A small image classifier, trained from scratch: activation reglu, 11700 steps.
Rows from block 7 of a small image classifier, named by matrix and row number. Rows with one number within an expert belong to one neuron, the router's apart. Each number is 500 + 25 x the weight over its row's rms, rounded and kept within 0 to 999. All counts start at 0. Numbers have three digits each.
Before each expert's rows are labels from the 100 images, of 14976, where the router gives the expert most weight on average: "top examples" is what is common among them. Only what is clearly more common there than usual is listed. The data: fractals drawn by 1,000 iterated function systems, in grey.
# router: slot weights (model.blocks.7.mlp.router.weight, 32x160), inputs 0-159
# gate: expert gate (model.blocks.7.mlp.gate, 16x80x160), inputs 0-159
# up: expert up (model.blocks.7.mlp.up, 16x80x160), inputs 0-159
# down: expert down (model.blocks.7.mlp.down, 16x160x80, transposed), outputs 0-159

# expert 0
top examples: dense
router.0:463472468496514499513532498522534488558513470495494541546467528480561489471500473474493506510531475507504517496445453491541492506506487457492498497501538479483529486497502506471548486519511524497530482535487484519478450532508487493499473502518515513475480516516501560559531527474520494504480446528491521477515486467500501486493472494468501519513474471484513548512477536491481501499489518452541475566477519462503511520493507512468502499473500496503466481493508457503494491477544533
router.1:482508480459485525525476481523522475502484530475517498497542523535535489440483523490461463532510477525523513509488489476484439486508475483524497524501544487499535514502470476531497488509505528530544500521509498542466469572523475491490468533532490517481492493500523524520493533482525481507540474513485479482457482470512540501520492470449486487514503491476501516496428496460474502456459535493505496520476506480506537520492498461475482476502499515519510540478480470527531489471510529
gate.0:497529463514455538474538506484489491543534486445497537534505522510540505513473513535512491489524510488496482467498521527541496483504513487517486486491534484496489520466457529516501479504534528541550508533505503500481519491514483495479475491512490535507452526551512501485546537487517528493521495490487461542503508508466478458507491491488536464534497504469503498540462495477494554467464505516518511472524502520459502498529500491495497482511475509531492500566575520490463522468480500
up.0:510520524492521492512521499527507516539566473482470495529496481474517510482508505490543477467475548511502527521502520481532512511496545515487495489534529517494530479525445484467479470465538477538511533492502531494488478460518488500480519446447507510469491470532517527522485542517510461498467503489537521511496525469489555497520503534497475491542508461470520470506462517472504519519522509545508500499453457507513496505502523497490522533510518533494453519478540495500455477467494467
down.0:483514511498455483539519488494529512530504500474494476483484493478522476534501521510500461498500495507447530496450519515519482492519474511521508479502512472493507541495465530502498468517519550513502502498467533504479512507496533488531505543457497494480503462504506510444523497509495498511526479502488508446470487552543515520515510453484513535455476481538519495467490509475493489512505546485494537474492487504465514439506508459499456483486487511501486500521540419491462473484560454
gate.1:495559511526507495497526488509530491516497503520511514490518512510481530509444498504539480550548455516488537475510501539488519514505547509496515520509457467493528469474502516506480458480501469476511531473484489489458548520502550501512459487460468548519480467448523453527464489536502510452507510525469492445486487546491506477512498491454512475540481510496527510463490479505503484461516544470442504497514505501480518514506475472520482501505511520516532501507475486495516517506495468
up.1:511469479443486454499458509522484521538501536503537455492491499518476514474507486552556526494534511513477463510493508516508545504485524509491461505498495482487498513478478495504466427538479509480512513498492464515489500496493531537506510503489468505497482481535461507538514483465485498485445504475486510450492449518478469465492515548494530502493518513504545473450552505468477506546511520487506488520532499529500464497477516487515519476544505501541477499475538502520490501505518457
down.1:550476535464501468498494541534494481530506492507532485551516539477526472482493476496493580504519430521457507515509518468518479504475502550531495476508521491504481518506487509518489499530460478487457475502495498516512487522514494466525539491516510507542519555489527513470457484504482486477503556473500461504490516526470508498467538485503509517504498464490517485456490544506475476467515518487553481507491484496462500517509519465532463514494524492502482484474495510513495567502513510
gate.2:520494510491480485478524490472512523485528502500496503472483505500492467514518522466492504502450540448476521501507485456499475503487532518479464477533499461450512498465480473518531501481472545486500449506464529477512465493496513475525504520499533489563479499483525486467506513495530548533468478466483511517480488526515477526544506517503525478473525485483488531492509489442511474528488509505481480517463492508506508482503417470498463464527477508490465485526450472513504469515553473
up.2:478531539478505519523506493486520489444504528454515494473516506485524493513512529522509478492505525447486523533541478506511475510499488485460520471506487474510522491486473435478469472479454496523500506550501483474482506468526491505484478510455497506501514519525581490510510491483497513520497507474478538519508508536467466447475508504489474482529503503514500454500521541502474501494468511542477477551474451478494513525488548503547514509501530455505505481532518492546523497481531464
down.2:520455515529487467444456494498485500468528539484488517465506499522516495492501494460493501441508481526435461486469458497446517530512507484474502530482488460520472487512503496502501492500490511532500527447490511530502479493471448498487503532503494506496516517509497507534487528561487566440490502472496471458494501493472478503515484538506548489524517493523487536472525527545528532514483490474487472537517495498514469510503505465499463531507461519485510486526494537528476488483488512
gate.3:470478533509519508483513418496475540516472481475534568512481513518531530504548516466535510483543503512509486463504504499507494443497485499460494525527478545498496539484526484497486453523507528491559474508514515509504481509475502541517489469453477477492472508464493501484487523494454472529507511472506494530511473475530508531516510505503513490526493539533526504480517517515491532482511482538484508552476542528522473475493481496491534490507495540462487525554486502522485508494472499
up.3:505529518504508518490474507467497468547499455546493495484460486471497495456527494501511466467445464513516483505525480443487503493519513513522490504547472518494519497520474521541480490518481519536524523543492525515494481531502528494524505505483519512529486519494507482464482529492460471522516474514552549521455476492498501500503500497460507504478551487505449485484496556510470524445499503522492467510497476539471490532464492480448499479448480499511473494462524529486522482525535517
down.3:466550505488523517527519499489494528450488476512484507519508527456476483482482520510484467494508518525523511535507445492521463469453541464503467484470536493444489471476513507432520474485533508451497502464491482502481500488525494494531493513489527477499517470495515443544499527532489517507494518541490476459458507529489524534528530476540462507520523501477490506542492493519483502508490474507535456509540504480507539498529502519528489501549498523518534496495460498499528519505465505
gate.4:514530499540499539574506466514545463473508539486501502485494542502478530484491475472508510506432484453504477490477510475492487505501463496482452533474493490534461496477483495516494466502499508452536506497512531517506453528482464526511500502520499515556501480474511529469490482482479494533471511492472472498524503513499463524517503496508492474464496484511520522580529483458536485525506489503516519468516475512501478512521520518507511468508525531443507486533479486549489502466513531
up.4:487453468522523525486504530456490517474493457490518505501514475485465523501492507513481508554504510469463507477474535533504483510434465496523458506481534518519467493476524479509541578536502470538508461473484485499515544481462496522509463487516501514484441523497486551501478522494505504508521449513552514483522499547524518519450494512525489482468505465477493511489520505480520500501503493479490498487502514497497460524513508502502468475528484534532518473467480448494476521494516499
down.4:524546504484461494527493491500508458514475500500507514480453532528516504496452538460485469513504520497505489518490489452491489490523458492488546497464513518486471446530506473524460489507483468517517479506486503502489510540527514490507489504473505503494512492514569508492482510496484500496487471471498492514511453522517496529530503444492498592473494495488438526515519498523510518519508421508516497540448506485486503478474490547504514491528533502475526499456526503522492518464476497
gate.5:520445491495517474539524521540490476496491493475456487543516488501481493482515504498489505483491513500494488516514513488540447467499473454536507518461506487498544527507510483500517543507485499541457464415521478466497557480494488538501563506505508470500458484535513471460525532477478542484467470514483470462463504469487487481537495499517498482514502494518493520517532502447481488497468513525479471461477497507508491497514479497511489476481519462539506539507497536536507497497500502
up.5:499518494500453490493542490473485493483507536510472495488535499508492512507490507508487449473478512480450513501483525514538473500507466497545524490518463509484501465535459463479465525524501511494492480488458490502494431515476477465455505516527486508545480472474482550484505475515537518540511498525521502506486481521499508494498521456468483449485498482504471535511475519456531551478470472507506524499424470483498503532485504446507439528523484525504510503464513486492488522482505502
down.5:465445518499512496491500530451497554535477462451477509514520515529483528529472507550499495431483486527500485493491483444506506519477535541526470492458509498545505475456527525525542484510515525468488466513517459517470487498480511485520497475499461503482506519524520484463500539509488508492533485546524510502519519509506512502480473525516534497481495500512526514500520504492510498505526455551468493543478483475524547507530466464502512497522472521535471538523515489513496492544510490

# expert 3
top examples: sparse; two maps
router.6:492477512507541511511494482507469471491491527479484538465472528501478477485504436480474458444464481513549487565505471500548519520511523515492531499490529526496507512516509479518482520469504505520512479508517526501507529517499475515481544473525544520525496491468477492528523515508559508501505505494517551534462464450507522486520553469486453533479474457495486496477469505446524473453496503515493498513479504473504527513494495493457494483491514548525520511496517473533489506496471526
router.7:528523496516525526491491443483500490500511472478458546499474471475510476515484453538500483455504496520524505506493476475531465483517479469470548462537568496507507504482526499564502523489534492515485492507519481473448480510508512489485465514523512487491480516479540510508458545489490478552490511541510474512509449476496518486540490481523486498481533499526478463509503518463511502474482514497473506492489511469500532512486508475501586502493506532479497510510468516487532553470503519
gate.0:505481503486502546524497514519556517517490448427505481512534475466493534560477505501508493490489486527460510483531576521510495474553503478512479513486501482470509502466505497560495507468491498468500495506503479535473537534493464514487488506513514484496504499518500532512505532482534479535484482499522517460460509496496482492505515508496480527470513525493518469520487469457554501543471479527473521476470518528466529521492526468523518476510500476439505533501503515503499473460463483
up.0:484469514480494480519555521495476502483526530479516492529477506509481490520546544520479504501487481475523504516516488515537523528518507480578560483495534462518521477509491520460510478441488480560516491494470510522496506482512477517524510546517519439460492517503515493476533513488517514514518443489480462510501504504516517500535512513497506512474539456471498464532508518482497501534525481498453467486503499483493516506458521529565530493512487490473496466525530492507482484501496448
down.0:469501500493468485485528511464504478508473512521495518508521440501548526483463529482501478498455484537516511504476511491527535439490550487513479467548525510455522501503480503529495485454510490515534541512526506487535500487491494505509488498489481504523515533447489493551524508528478481470446475527497497480480485469526493515521446490503492504512488514460521485529486472485485495508500479479491491499466497521526527476499526512446507564533561512513511529541518468515476524546520504
gate.1:526486472485492513486479498472513512497523543538516488498545517492517504487527500539483522547496454480494525467510536486491532507488539510502508506485478505537491509506503528501455515492527459493543457507497492517500572496473534523481486495479551519504469514484491508532466556480532483479440543526480484529519494486497515487481501498496526492496528460515484536546474486472508517525492506563500538519494507509494478511471515499509466507473558527547530460496499493491514520448540501
up.1:505524507488528502482536482509491497488545506501506436525439511497499502487472525523493501503497500525502479464489513556485535541498549546496528476568545524491480484507495500519499541434492513467509489514476501501542504483508486523497520527527440465491508482496522477493508464504467501520504472494497476518472502503480484499454535495465520490495498548486519503517469495531483503490476536477499476504539516505486509492504516455459517499479533460484513525516508554526497542515548452
down.1:500489452481465481471506486493513484520513460478525538533538529517529522478497450510506535499486471521487483490530490478504470483484505494497503537487489458476498482480511476521468493526531531486530482508506493487489509476497483564461510499542465498540470521499510481522500482460506460491515509497510523528508525570503502487515521522448523509439536529514559504490492502474494501475514521519506447500490489541504497472498451476526507462534478487490500469436485525499496488491557514
gate.2:470503475515487436556514504523523479444499513492497514512517481500523479477471463493522492474541531494488526544482542481453495550503525513477503511493499484525498517531499513474517481469528498524509459498503511512501509502468482450484489481457521457507478449493513525506495484504524503498496500478481495541526470484532501530499523492505522523493504484474493549502501501491482470513455451497562476480516475461469482471474480537483539528487496480509501489543548515479474500517431472
up.2:500499518488519495494484490477521449514489523530473466563560479456506496494499497526504519497442469530512470538498512502510509503469502530477494492532543443516529504488493518507524447447528471505500453512519500509484505487524535459486477487518502522489466497490523482450520518453528506521536488508473483503499458504490468449547511477494518484486489494452506482541496462517491505483520522522522527511482488457504488519559544493492528487468516468518493517495476491533475493523509480
down.2:491507545512540490532492542490497432440506508515514516516506528500519484546455475468489486472496535498497526496489514543472498476513495503514491466502512518564472526491482529455519516506484511497534505474495478505527476511466457487506511486494501512519495496456501520469477496487470466445502509502477474514501474489486468489550474496457462499462535485524487479521468495504480494487510476443548493481515494519475454495473489496492543485540500515529436525499518479490527482486458521
gate.3:523457466461495521460479506521510493474498530522511501483468505467484486505518514505505474480493519472497479550509463486505480479509488503551498471530499504489544510517553506470503498480490517532483477517534540490488499462564464485473506482525500474543463498466518503455466458483504513512485528481481510499526452473507569530463499527484535533479494531487489497525492488503472493497452494534455495512498510515481523506481475557529499496563518541469486497511458495507469474488509490
up.3:518483522519542471498530500531508471501512506519488474487503486510490513511468473479492488478485497512496491476454494505539522517506486525476513513493521511489515492493499509506549502495521468529516507494496457538480488490482504469534499498505483551494524495529504527501518531495479458529532473549503539432521505499517471532490503517539535476526538464488545525477471484540497503509479539529543470496516508497509412517463489458503477442498541551500491456497516457485542497507468501
down.3:475542464478457489457487513514496516481516479512505510516519531479493490478517516513497533468531509518492482556504532545511442481479503483458535481514472495504527541509478496510427568480499465487513473456516508482523479503508462486477473482542528499519463530470472497484503450483484495490471529513562495489499512529494514499476486465477519470515469480482490552488525482488504532520498467488500518483507518485483508442503483451479516512494501498495492490540513495519542527475468489
gate.4:483495470502483526521498463530489482530507523505530554522499514476488510480506519491525472506450474514496515497470474527485486498493515505477511447524500467460496501488502492482430459471490508490497526510526508482566472471466497500499528555525440449538534532530496497516495506529495473514512557516514501493461517469480483443520514461524487493478494492482495501477473476485520496511463501518501485485519497542476514508467481433496514495495484501476490481559503519496476467498532536
up.4:503508530524486506507460512462446536498473491464511558491454483525557484547539500469460487500516483511482490519480535508507517483487477503537476528496495502424475480470523536511534500483490482499518485484482540472525518492477501509466458506533509463527512440482500511464509525504441483489511498496486473566516528520456483493496511494492479548466479507506495514514487553507511481512486486499496526444441527473473497497519496508487475497511496528495496508490494477492480503483490485
down.4:527523508494451450554510465466520497498496470496456506501496496514478486529483490461486526528453488551443514481522490549505511528514447484461481531506524497501516484528487492538521523464517540480472463499502501531514478466501504480521510494514489564466476482494500501500522528498522470486458516480515510482490518471528496531491545489488540443483525439494533524483480503515512503531487495453517469474493505501507536512523516505489454489486466467510505542496511508476490517484514474
gate.5:476442479523531481516530458495521468474519483502471513488541514501473484472493463502503459535477475521500518495472480480527495451530490491508532499529502552498539484487481505489529505567518534471497502458475478510517500548509483480460532533475493472557511520467490535492464490463548491487528480497500494483515459446491470480453504513486531473467497490504498505522474498524483484510497491529481540497498482479529475486489482479494513465514512513498507491498556573512480495510495486
up.5:507451515491574493520487487475494538508499432524503468563526503492502515471539513516485490533472528505547492521531502513461525519526547515560503514487497498468503534470512517495496532517516512500502512511517500450502526498498506507513480523494542525444503494476501489459522500507541509480508484478526465498487479482507495534459487484496488512495500509475476487510531531463535451477476539500466491519500507469440497533537487546552489494494500496521541498474524503501529490514480488
down.5:493507519501509456471467491540483505505477468493489489491479492524495461521485484463499465514513485445484517510506517525547495484496503494507475501534506511465485514505518527503539532520489508503512547489505491470534497509547456523499539548448492493494532534521509495503472438521533487531491541517500453527472504474505490555474491544476525493459487468464448485485474497521502494503531463453506531457490506488460531506462509526495493464491515497550516506447487501509509501493518469

# expert 9
top examples: dark on light
router.18:518507479509463511514485492517508457454510468461542501477477525513512551480516521505471499485516500508504456449464450486530504485524504464450547547536509499489471472463461547509517522552518487499488477526499469494524479519529506495485510513498477482442489555506518493492526518545509519533544519525489555500473480507508497512483531497522481513477513493510532500526515524497500486484508525507493484501466489487451460529516485503519491516506477543524513531525478501524519477480493562
router.19:466532463505517473492466549565533463490479498476532446483455527542488505470487502455528523500486494529478511495510493500511492518519476484493520507514526499490447497534491490463516478557521511507502482483498484526529500563495493498516508530515502424501503504499461512494506538503476498483517524503486513517474456497537483504480487447501484470496448518501477470500438500512502461479458497511471489495460498487511484514515512480484545480496486489452510508528459458503502518472501481
gate.0:508523488511504436488498507483511519461468508506521455550489528528515442523550516506504511521491503543521490518487489513501453483510453490497477522520554512445509503477460483522462508484503495505518475535522519555506494460470533499468499503490508463500501517506511489556501504523449467542498496529478520497484508504538477506516492482470465501521470492504516526490518486511518448476508480449498500492486534500526510523474511532481476553460483477494536474490491501470483455494546512
up.0:496474509526484477499516477485542506510532525554488446518488482482503510508504484544514507530466485523510468449519507467500435474517528519494548467488530483478463499518484526514555518519535523501472496454510516517475508510444546493509511521489478497492506492510512461478497507480550546484561508518461518489487486478464470464503505497510510502485504480482470528477474485517476496435506501456526477531508478493491498478496503469474516505505511546460488499514525491545519499517528537
down.0:478449491479491456516476514457494527477481470484472512502540506501518506484514515514496492552557475494515484547518537531533515499488473494506462467487496520538516494499476513508488498494450451471507528497478510543494470480536534558492492487473486518494493497513502497478539511468483499545491475475518485500456485503517522553483553480526487511559497491451523457518500513502504497506469489529452512518499510516511522510521472484445483454497457520501508505507523506558525525489489503
gate.1:499477514490470493486487497512471530484534495530480527559505519540512508500523509513474482455488500477468492498480497478489482516549467498531484548486524477482495497517470517515518498516509501473510525483493535535536507516527478516554500521503518529522514477489484489475463513488487485493456538475504494526514484517477496507562482505448528451543503530463454538515479497490530485528533519520517551493528463544474520483510501507496494518515500506479440481524491576465538492520480485
up.1:471517496460512496500556517458512514481545517495521519505485484471490491480489509466480475501476482523453514481496486524442463499493508479497508496529491470502486547450497505536516510534506472536550491557482506544480534498544497538499503496480489469519458512474497490468533495448484497509483485499497463518494490554505511513455456444496508469522489502508495506513503517516466491496512473489423492519502553436512487516494477489518535491510490496510529469495530491522527473501508506
down.1:466488479467493491496521538527478538486531496504510511510475521467500526542473510506516525490464485523450540496455516496517542518527537497460525510528529462485465462506475505478463465499515498548528521496538491536508489495523438496458526477515456504511459502484472471504511476494471516494478505472497489479535501492500529482531483501510509484484542487539507539492475483511545509546494501481465479468474476482472507456523493503487518536535551513511473506496562512506498526483509467
gate.2:484532512496493491486489503517498508481504484543494560486525552517499456453497540485515523477480527468482480536502481490521527503524502490523563482485511528469498523489520554559495517507466478489537500526502496535521480531467522470499499488494512502496507453513506509451512462509487479529527538506528517480510452458505516497515504503525501507523526524513452457483535508508514504541523474502478487443491541473479495500489470450475486462468502493512461541514512539515523512522462484
up.2:507516535458488495456467519526502501537523484507484495483485506481459484493489483510493488479504498517560484507481502538465499473469517495514487450492477504487489500482557444481468458511487495505486503502475489468495509512506485542507529490515493471483478537481425451490532504518501524470484507505455536502487498488530494446522511522474525523495476480444581477453509501479535481513511513458515504482545521517495497509512484532519483476548511462533473489494490488492492468484526499
down.2:488502491524459537529494488521471508506500511505535462535484442517472479483518509498496516491541502518511515494524480525475499482499482498489422491517477449494505470518516490441523464460464465512479511493531481526515512477526522497462511493540471481529499492514546468473519516462500491519499473535499525495478488513520500480498473479505504490456468509510509529484524467508505471434483522532490493513490489498479481528502498476466506425548472520475517489510497468524475437463515519
gate.3:567495492499496515487526543511511498474481487531500527525532561478509545499483530470502519514504502478509504513497511490493496527490501520498495495548505500523487495475486468456477509449495552460487513497475496452498467482489488525493514508491440519468526488481474458491503501547507480493447448503537533491517467458502496518532510547473485473517493470475503484490479487513510551517478550489500481488479534527467507552506543531451472494502484521533530498510498499507507502546525478
up.3:481473495512466502516497532500488491486486484570478521519557499497480494461500482512472464480490477488519516522466511516472516494522484455495505469473473515512508483515500470507494521532510488520500487471464505490477508478481483493509490526475495526452533510479517525530515499481488504480532497500446542529518487513501495460537553468506453471476503536519498512474492486446568502498506490457491469503462519505487519454485441530516501495469478499502477499522499554484462577474499503
down.3:465484451495512486539541483532519507506472529481505513506485443491531442543486522539519491570470508521554470500509479515520478514551511517520501496516529496514522533510509471483506502535495483552483518477504463511492549549473510495459478513511492513510458521506484496519449503445491487507481452471480495514460548502507511528509538510521492480506505514515504475531480484488477485496501501496467477530473483532507461531520495523464528510521487513504484448528508494521503513479515469
gate.4:489506459501462465535487540493457566518528548501497497518491489472477495509497496478531505493527499498543476468484495526533503508510464551504506495492470511451474525478496516450526565498517481460500526513498540509471464500502524500485516499519496462531528478507515458546523519495504504502481464487493493522462480511517502505481514528473518485494526504517509462516528516554508463470468499549547505477533539510511467521472450533481513551528523495481478517517514502521500503497498534
up.4:503430527493491475498473494553446517508485495505532495440490507500525507491452539485529474518526503513450487485551544511516532526531491500497518504516500504512477473509509479474515456544472514513475459466506495499481511454522462537528496504509507467460494502484502514455502466469507461500510519519511501466515507471474526534526512499532536487492494527562475495487515471485518490503487480512528489514488521482558474510485519483466530520510492493536506434485542483489504499490517510
down.4:506507454500483503499478496485473512485517569468505496523504485480469510519501467453527505503471486475523498513530492485492474508524502477444520526537443451508491499509485520479456485517499497494449496501539505491501528507510540534514516468520547499499534477507494474542488458481431516505523507489533501501482494487529504518499535489481557521522500501534518536514479475538505524529513483489470504561475532484477518492506512501451565539504498476475455507488532515478483517482493499
gate.5:470514485493529505453483530500464506501436506504480515498514503512495509484529506525509476501539507477498503522525532493484459492489485543468503541496485476515504530506501493487505529546490527506512463525518472513466498546507499484495462459521486525506505492495496549534522503492488485531508485462532498537516482446497491505483502474507497482454545531504484498499480475500419486481521510473463535430486491463510506499493547467496479502486499482454500432526483484469461546528498493
up.5:539517512457457471509538549462505511482544497522483547512511481481516480494498532532477514506514477480533533501473479507514484478491426500474498526536477520514464509512541498481497525520498511512499480516467548525513515522523469485502537523502529490464497485546512494513497510513493502500511498466529514564506514533495511495501478499532471523522525537503498529485530535513506483558482506452555461506496548534514501515495432493516532517505497537484496502483468525451493506498487477
down.5:494499523495505495500531505485567477480501503496504464532493497494499541522531492525492462485492513478498506515522495480510507512515529474474502502481469493466557532506460458500482486537501526503498515484476470504542514471502532443469553468538470482501528509502457459515511569500506496502536544491521495504532520481512500464463543508459510464534467505482492501484516539497519487512506504462525501487538535525484466545459524483520493490502504487556448510515481524504495542492470476

# expert 6
top examples: two maps; sparse
router.12:477490505526535501508494490533482490513484527491501510479515500484491539503508481520526447477481493514544500462489468450486457488521509517534563499474465490485540506501451490488489484508486505482507494472529513504464524459481519454473520520525504489488461505477465500529499505542479487487513519507451513502512462452524488495515476448507496483442514525516520503504530475451522505507506532492466517508541562526517507482502499497486544463521450489492465478488473498497508448532545475
router.13:463470496515481499525485449462510446534539504522536456477504463490499539480492483503552505502475507525525521515501484501516476484493507471483503484514503525487483423557491466529489495479537490503499506499493477521511485509511482507464532456499485505531530490472499529483522535521466505490491478476542518530522505531487511513483484484493507491486501538469493506527509471522455495524518467487494481491504480529522496507510482522498545466566486516442478490433480466504524469508554486
gate.0:487494540506472468499495500504494504520542547538459522525459493475493504509521489512476486462483510551485465510551543490528506506465501535511473560525503513530507527491493468509531520535517538510485513489473549498447516519489481483497453500521518507483457525510474519544524473490496491513504494506531480513441471492491471491442515511482485505481495514467505511493462525512492503557490493448520498512527462514515501471500475502525499473488475512467493526486552483508512513488495570
up.0:461545467486497539512512510475476529478504462530501469497487522507496496451516501533514542489520513485528489490469468499521500484495493471484493500477531559524466534500454505460510490517498527476492553491532513502503526508489535530484503509529482543505520507528465453449537514501507518503460487529520509502511534503499459483548495483491513457486554531526486484504494527512459509478463495513494527483497514504536510486552517476514472510481522504495488476467553497466433492476534519
down.0:516502496463473521481486526506492477516523463484507513524519486473526512460440496488513508504469551546489521472474514511517537499476496465482504511506463475504465530511548532472459485521461489521503499496513527506489467492516496495509502488501490493484515538466485495471503549484456465470506489539469507565483547467515546507449478486495528522499485486539522514469529498494447530470478471533470482513501566487487505493497507496475514487489494473526515563488526492550515490490497495
gate.1:506489511470534506526522496526493479459537498527503539487495507502506508493509499538500485470507501506487467534440514455492537490536474488484497483565510491495528485497504470462520487479495474521496506496497519485455511507477469525560536504502499532514449474496491501513490492499469521455480470517526507437480521498462498480492474536483507495548506502478531503511504478508485501489485521490503467457513478522540484521452478439459553491472481497540499499464560461525494488458502493
up.1:492517493510530535505489503504539514496477470465475517517503477489508475525509516509475490520484524491553533514543499554478483505537515516498484509477503488460501493530506484506515511556515513527478507484495501569526522501472512506503488529479483488479500456478478465502455490446553510521471504503546530454492500483483516558438499514521507482480523486472495485502475497539501453520515518479504492520502466504505505492515472478477526501531465495541496422477474469482527508459491543
down.1:459489491530469525479495508482502509541529483467549486524473522503542500538514504535462529525487447497501499503461480511517505486529510514507507492510502512508520523436526504492531519475479527451508523503459512487493471479517527514484514509526495512465496453535469474473572477475520508449456531529549442489529531525535520470506521486541437500493491488512501476490474512502490463504494515502441487500463473517509479503545507479502531516477511522483504495480512509500486495520502504
gate.2:471513506477493514472494509428513505536499454436498442519464511473487475498511489519500441476492491556526500518515512464516473455520526492448492481464482521530446520464485483465429511513495487464496535494465483485487487508533476461561502517491503491498502522491503477490516503495477512506485509497487480492487501529504543493482487528493500479480521520533468483517468479481511504520476509488510512492503566554487469516464489515458505507483473478493517519530488466483510477485508510
up.2:529526485481469480473518514523507487472524470471471500475500492491489546451477529489518508517483511486527513485531552513525548460495520476456501523499493490524487508499480520488544495485500520484486499491489463470516546470481477509484494495480499419510477543455494507502498503507479510496514459502442480501439500482522479451488473513504541513471479501513471500459537538484500511480498525464434461509519463516506517515477515519506512505507544544482505515507495520554493530529484509
down.2:498520484509509520502506512504455495522448519511481502511518485476545470511464548483468491538494460548494475493479538516503489506484514495512522498504521473464488462489512497525525470500519485497487486511484519506493573535562501552521544535488500469509502498449489499480534500547462506463500521506537497495529491516526541540522472490518478489539509454556488466496498486504493507465455512542493512493510520475542479519550514526494539483493508537505531459501479509488502478528513498
gate.3:477477455488514504470508467486491484492527508493539522497463488486458495461531459505502543467479529499491512514481482527531480470537510503529513479536500458502556484505512510525545497503500469531502525531513494484448512446478521490484517498497457481509495527481459503451496495448532535483465496543504442475507503522513457500503515510498523472452497517476520519468470528499522515534475493493512497474474539524520490474473494525481490460508515493467554478545492529488490532520498514
up.3:488489479494539504530505466499474509501509514535452483479481511481483535488581482502461481479524537427475511494485483473486538497542473463528480506467543526479508477490496494514489497498528510506483543504531477481452478510512514495528510539513496501519553481471525512485496473504471488506509507467442496469472530464547512484485484497480462497505496470475516488548500504512502481450495548519494503543513514494516539510475472511495469484430505500480492489519510511524483508460497476
down.3:476502539528566427546528481518486512489506529482506503522503526501471458451482502521492500520449478476470482509474488531509472521463449498518472516534497502523505493489537486483508491449508501540517491469514505491479484513476477486489515502520501488509443496505465505508502495548484539482517474515467489472526492519457492503539505490494507512525491505539476564515523529472505459520513520503480527485535531543465506488490495479492530508478534502460495506489496542489548458543506496
gate.4:523478451512553508516513520477525518505487478496480570480504515525523485462495481473541456523557483470483509480480466500519504458498486537499491515453472541522500464463508517549515511529536516503486547487462516498487510486480519484474469484542464526490498460485527498520507539519490507529475487519525525506499521474503481491524557519492491534499476492487509507493526479480558480491503506496500492508450537512469462525496526503492525536502485495504569498517556489523503485497493499
up.4:511483481521471489512459512475523506496467512500498466529503505498515468524483492466468509509562511524544484507528497461489502519506484485507463510479524500511490524472539489500527520513505493478567520543486495504512525497507473503502472503476442501545542477504508486505481498480494498499519459504484478488496513454468546477483577473479498488483480489480485481475514529484476483548491491526525520527524531535506477487466480500557522517515535522522507497488520449484478523543468576
down.4:469516485453512497496513480507457497486497532507518516510521491537493519486458508497515492493507475493471458469504502505465501483467472511455557467489503537502492460482518527519534490519502491509506500501494473451507466477477499443514469483472467514526495501451536519554509503581476477459502484555538517469510468496524527529491476542458494487508499492517506508498477495520522477481472515524488481487557492468547526527539561488480508524504529515515495502501500467508487518522516496
gate.5:512469469480503532508475496511526489503534509496522478484531551538443519490476513530488482499509502493469507498494519507473495511479494502505491513539505491468485522515490489469506470498492540518488492474435529471544472507497532492532514476500481461521542467513485500521495493446551510497478485587508487510495544460472426528471473553531470495469561496513524507477499478461503505509541471496500503517504554510522495503492499492483495495467493512499532510528514515498495483465527508
up.5:525484489512512455484498518497497556496489518500502490492550520481494489511519532462489478538451527455554504500512508462488529517486503486533517518493516472526511512511476547493492489567455515514484495473469553506500486498490488475492472452493485507477509514521512519509469521453518527516497471513527483489476556471462487500500444503469532577506519461430520511490513503457494539499517517508504498538506484500482501517469477523520519512501465503498489466482505488511467498476467485
down.5:504491515452495493519492541528519492486478480487524473487497496459498468447528478513453522509490460506513481454497482568508485491510473491505506493471438455529537506465465555471523444556545475513501520511474518465511525473485510494498437460445493456480472496552471514497537492482508511486506489494527518487493491511485507463489501466511482506491525513520511487474531512486517484494478515498523515493492510523478468506526529515504501450511503533509505495496531459495500473461485508